Weights of a small image captioner: decoder layers 10, 6200 steps.
Rows from block 9 of the image encoder of a small image captioner, named by matrix and row number. Rows with one number belong to one neuron. Each number is 500 + 50 x the weight over its row's rms, rounded and kept within 0 to 999. All counts start at 0. Numbers have three digits each. After the name is the row's rms in percent of the matrix's.
After each neuron's rows are labels from the 100 images, of 14976, where the neuron reaches its highest value: "peak at" is the part of the image that holds the peak. Only what is clearly more common there than usual is listed. The data: rosettes with rotational symmetry.
# fc1: MLP up (encoder.blocks.9.mlp.fc1.weight, 768x192), inputs 128-191
# fc2: MLP down (encoder.blocks.9.mlp.fc2.weight, 192x768, transposed), outputs 128-191

fc1.489 093:488480467466494507506446488504523463402483523485431383505489477494577516465548451463528555539510595467452463474510442496520486469410554537488540564473613438564533441516454418606469441540490477
fc2.489 100:462457514531560525550452498516511583501491530512542378556400489530503528600541484584530483599546429522544540476562495425495452483562509502539484538518515539600533543404572580463473491493485535
peak at: middle right

fc1.234 087:520483398609554485496452526499543485542415568470552533466442523542502549572521571451454479484480574514622487494537561460528520470398508519541496524512515478475493529532492551500498470492583547
fc2.234 090:521553438462507533465545468452493521512607601466527409492483443489613479453506477406528521494510486577504487476433486575428459558478531570461467544495421386537479443526487513487354386515471486
peak at: centre; middle right

fc1.178 092:507458445543561542502465553453543509575560509495502509532527622509571524504499535432576531480491458569536545513513558537488457469566524534454557483500481489561569571442563552478462509457498511
fc2.178 112:472554462497462522474526470552462448427540507437538517518507496508572463493523521479499433418503504530440535550426521517453452561459474558562444544432508543464539516526439616465516425458501517
peak at: bottom centre

fc1.339 092:434491465555481586617473495455472537593508534408527491495554541499528554529462483566482445571607523509505403477513561505530531486525477483508464506540548527550536536519543497471417487488579559
fc2.339 094:550512541488447498508536489541544524574511506471525460583518477484453484425435607486564435541545554525480527428489451536510431488417470482527472481541514529429534456497471457474503540507499502
peak at: bottom centre

fc1.187 103:445449476552445497483552503566513561474508491429536530511411467474515473430521441485528541510548548446574451555443508483523429481555365559456544455506618543503533480544502491568517517558495460
fc2.187 094:517552549517547474485505431438518443497506512521530612522516503495524493557439529472501453305533550535500496488458536477475503530491528494494506519379509478477569453604434502552461550451588463
peak at: middle left

fc1.440 110:525556462532442491521479453595528490496574514411461461508450502605523551489497544536539519515538463514497526535470565468563529514479495634563440504488397545528478441497545556438496462442419530
fc2.440 101:553484518523478480495514542433501602568496440533502471492522460547465426512430461451439438588441502456514484503456438503448425401453505556539499557518460525554455487526459350530539564556552478
peak at: middle left

fc1.751 057:474508598497459460498490547507364417537484515563519480560460408568516514484470555495472544453451501506473533441435482444450512433529527490429538538519603456525501547557545566438498454498585419
fc2.751 070:500517558390454454520487514474483469518575537500523463610505492549465520503447465469449475525551421415520491499458521454406543505473480543550470474525495535574508557579617520450418473444492505
peak at: top left

fc1.104 069:526573477399499497482409532577606505463490554518447553518500470550636472449513562491505525447477513523498553455514474470461485512519548533499483465482628507544536529523472489516485487432493510
fc2.104 079:552448430488520557494507513506463599536518511473458472511454474413514502465499493461532539570449463438508538515480475506583441494507538531535430503565466437477489359542488413414471468497490448
peak at: top right

fc1.623 098:449519440445537512503493505463505450461445495522523492541597500390548559507561442475565480540547486488512458529424463532398509449492504479570527529491531380485508519545478446507524495458521505
fc2.623 099:445464602533496588478509475507504427531487427489448568491433414488548498537578583455474417402503558481520459486480508520497511544491480508450448514478478467493473513536498604589613515416497523
peak at: bottom right

fc1.640 082:515469489495492537503495464445500549558543602564456498522502490506512425407587499513429502493483537526617440497435547484561453650521537476386474460499448469492503537469532479562521497544507542
fc2.640 085:567537390464456508487492465441485616638459508503506462526521525528452538521435456463459489618493456482584503437471476505455444566518491552529476484577458474555577531420495401415424496466475474
peak at: bottom centre

fc1.644 104:538515562515492444537411541501444629570494526598471556473524467522491528457507376508575496467530324512513456462431549611498471456563470504510445532539524499538461511559443520497454492526521437
fc2.644 119:525506502502519445492528492438535482495425515543494438443402448462534462535601548495494479497503530535280422464562500575450525440522540543504482535424504490486517485576486525553533450498469536
peak at: bottom right; middle right

fc1.241 126:516563406574508527479543488428516567492507567447526567507460446494484576446561425434475455497523472469524478418437590559463568537567464525401567524545592487517522444479414448442465536519501480
fc2.241 125:525493551513504492494535490474498439525475457549426588571488457535485569514517520519460588405463573462497484556523435528480525488468516454435507554425538502506519491576555691660499562424493486
peak at: centre

fc1.359 137:482528545558571579480522474464469510437544414449495451478561471438487566445459503471496520487486450496512484458423498513515477449535512463467417480527439516533510520475485411493539499518578511
fc2.359 118:491400615424478510506491560477476600415561478456538567425468535530505441502628497574570491503456485466422480548515564509464494565474503436527522518624542568557543438492498627572512478520495516
peak at: bottom right

fc1.680 094:525526614549533454554421587438425664380437518441498508465496492538428536517552493562437503445448444540503426469512538488556447498484482464401407490528442419517480554468495446505507407468496453
fc2.680 089:460361428436478507499510533488515642557412487519582409454546529441520447470584473516526614595549457494468517455524524445516454566569498457486461501500460510485567401374468554461460398528442496
peak at: bottom centre

fc1.105 087:509590573406459577544481462407494413486537385568480510502496455564441442478483474557412512503602469586452510577530487510447563456475524594511429510445521517518544497454513506512540474471463457
fc2.105 094:492514545547488527490442522575517454423500535596495501456545455540473516569445531488541450601453549513449465463540492527438414539497512548462517453433549399558456482526569452345549469414512472
peak at: bottom left

fc1.615 069:455504418513447435533571414494500561414491528482465519456461511507454507471531510492456430440477485561505444492593506488424519632385426549509595545506459529464496483424558548525479618500538524
fc2.615 068:490555423441556504530520523498540548622522522468503381490524553487483452467468465513490561579527446533469498468485482430531500448422470519481476464574562560459499546489471363400419458530491539
peak at: centre

fc1.131 099:489523518402510524463498507464484500666526494513527421596469501610479525482448486517524601488504569590465551511483518519569492421540568501486529484464498472521491486524548485478550433501551532
fc2.131 126:490527552515482541501539475468576389468574485528594508477561528554437512531450507496481505585490469565357516526526507498478462446502407552394493512416479496500527521528538542515435450457552469
peak at: top left

fc1.181 102:474468579602559499535495419432484466446425570469500515524471466522517471475407561507463455481448501530467486471459467510585551467487525609380492470540530423522466535523496383516516483506498524
fc2.181 079:508441587437496511493471509524514515475534461532617430463554488495458489510568507519555408575512374496567546619496505398470477550468514537472503487552415453523466507425499545519472480630490550
peak at: top left

fc1.10 107:411504473521452438515539486542477573397617477587419445548431435494502536495532564550523542539520546519429507516520525530461558605527480520476508486500483419588494519468442500451564497560563524
fc2.10 105:555482453471561541513456510484486522581468493488487516570521507481444523409477527503508474436452458515535474510514473610498428445467540562490485508580550606487395491478509485419511591577566417
peak at: centre

fc1.61 094:552493455517541471420462504484462496397507500572462513495483500500551500541571419523450617493474484527530495535491530453495584489468505502464441558502344432337486514525425458486476551499485448
fc2.61 093:554460469484534494504515466493551527470511478511501416571567561527507529520542439516452442586496453495461503476501467456462490489390563546615466515518531511604428446475490489375424542492455468
peak at: middle right

fc1.260 123:480511401583461543534501521509433383468556466496482479520529443437587548516490483565574521474538470547494484496585471486510487397513503549453521470510663498519491517473497466548490456418528503
fc2.260 124:484411475519560505500525522500547458430486464488474504478518465515472564581508582513492463500483465468565537521481494394554534435485556453455506532456454481482472568511480455571590514561483518
peak at: top centre

fc1.374 105:459536405462441427492543424491463637470454473487488475408491441516506509505543523462500523452492532498556485524575512566439499550547422568493598518473455454492539554487499496517550556503480541
fc2.374 114:491478455438482452483442514438427452429506459565544502460503525480464597513562441503494480479528547539550534517529441500527524516562512416528487537474507514499539437489448578558559528537548494
peak at: middle right

fc1.73 124:440536366398538479509498540592423419487535469530486442488397476577505454506453567535479510429512463432450568572564566543510609412515517484484551513511489535551458510485514455479536494517538501
fc2.73 109:489553526450544524531542536504544469467456474511447542440432543463488565493596545572552503390445443480528567489464479489492422436537515482511480553487582566530453515548464484546461445429500397
peak at: top right

fc1.379 093:465504492497412458488468499425517431492561578475518508471476451577494435556429492531490509473427570598389429492559499509548549445409488600491477543561498525473440453482565465550477504526517548
fc2.379 094:516498465494517423463483512511533592455548485513569419477514481484514472548479457434537496537532497503444505501439496420480452436466539564515469513568458537488465471594463588542467479609540489
peak at: middle right; top right

fc1.594 090:473543542471491467577504445558513569445531481541456612532503432451481586469468453471495489465466444504577534567520482531520541476496508492494452506542448480574565459380580436573521493480470534
fc2.594 085:495519588442498544450523502499543485518588488535468593479486489497536499468560413519500642569489507528397440553463542427495499479392480481428434605433517448464505568567520517557526537467531589
peak at: top left; top right

fc1.70 078:551468461560462546505513427503407489549515482563526578501449483506590567580619523496484545441501569522519474584483532514553493656555486498527509572596424471518451492528475529528446584453526502
fc2.70 081:513489470528463510480512508486443494560532493487460459471543483462414439539392494563519455601497511500543459476457524519503417477527446533477486446471407495599553455512518498549411523428442500
peak at: top centre

fc1.477 071:526433460419546512485521466464511506471539534434550544547485449550505489532484613463516539434451517495444470455430526489512531451521485478474553491474438524509511507465532509527464447553525547
fc2.477 078:525439456409512543483476548475515635478581524523461414560464549492390458429527440462531546550572381461518492500529520348528443488480557505502469473501491513538476500477545503420350469531500452
peak at: top left

fc1.519 138:526511517405457501495530508549494428477507539461439420536500605519524440498558466474518481526522439509467569568555488492421512505443594509599519458407471537525467493493428521540583470534508522
fc2.519 104:504574508546498526509502476574517492582544471541507546540527481502501518502507483602489527467482521552485515501548520593547528424509465470483535552462483549484535463443484498556553546523484418
peak at: bottom centre

fc1.609 119:493429460453538406473489520506511498469542513487543572585554348553529496451568589485516570373480377487510510488463449574479496505535452571453480491535397458523539480461565416506519543495537539
fc2.609 125:475456492488519487491427567463559529522510408457472401398517486502572560443640477469452537584489440517450491510518493386506536434529529548415482528524480546538500531407427463508501408531539525
peak at: top left

fc1.553 130:491499485454467530474541490596503525513472420538456562580504529536477493511596514478484555499526523518492492495473523482466498416464481412569581485423478456512535511503527512517525479505516571
fc2.553 161:511483535569500491497557522496534547484517576532455503540426433500512472487471574507547494464523528495407381508506535607567479446473502460441538473446530495428492472489465472617505545451550496
peak at: middle right

fc1.673 097:543506420447476468483513532499461547483422584534568602485536483526475530484502522515514464521582495496526474467535533446499419570478592418495494458472400520451516508469549493459424536486412471
fc2.673 086:533498362501462469511479482561431630533406507491558434522482557491453543506378484437526537507480560500601517505506467518474456560516520389586485424534512469501516547419405512442485484543473502
peak at: bottom centre

fc1.100 094:514478494519539444495470555528569490586574397442523452497536469592564504552417541570485480481478427401406514539544489540391491529533396548459552484506447532421482508603472539520512489497482469
fc2.100 076:524470540546476434482450497438481491509528455531484484633476544540500504457525506476444462566428525480499498561539478543489466519540515500456562569518437578573503452577435466508515503550523566
peak at: top right

fc1.349 114:498567579523458403529506506478501507520465509504496498497466521517468533478372501524551535568523516500500518447529505454460576408483453578486499561464600513529470572592515555531500524536531472
fc2.349 103:530498633538472476472508510491529414509437526599482629593482441540512507517515515476558427411539463477430485514490446544541466496523577438478472533550551461467491439567470606601589592537526427
peak at: top right; middle right

fc1.114 114:541465486527467495471467521514467531487493519472452529470479520491531519467558457416498549491471495556502527514491518564494547559543487522466513542560443504521515503439424422427528498536539528
fc2.114 151:436452516521509481517451551525543458482490464508495509425498504501582500484600469549465508473500478531360484515545488439475586473509491468478591567462560501525503544459548528646533496462494577
peak at: bottom right

fc1.28 122:477457577633533504488453456393512554514514516495472456531485523484494520452396530505478423552502556482588518434542556461572528497562463477463502457520491481485453442552425518448522459487557467
fc2.28 099:459483581530563479495466504544501441525506515513480500502532579549459519452546433456501386557572473513496497460576470469506508513559462555435543471412567462537452482523640578456457447534526604
peak at: top left

fc1.250 095:502578535568400480496469480495450410535448548589579503521560454493540511482546550444550550514463546473520575432468492441509576455561518429405477493512470522580431479463525462563463465534542493
fc2.250 088:455455497480532563488418460552415479458464454544545475385509578504528546561591438438519501588538511530467498582503489442451494567481508470484426432613478562539470485534455437341501508501492578
peak at: top right; top left

fc1.313 092:473462515402515489486508564525539480522427467459479482486553549532475413610544429500439441491493500512524497515371513512458536512465559512566476524395421574519478556561542559411477519548568565
fc2.313 098:489535500483440577468457511536435398495497507509534565464529584583496518470579514558491503423495478544561506516501476568521489540531500389497497580551546490523496498506493529655458444502494450
peak at: bottom centre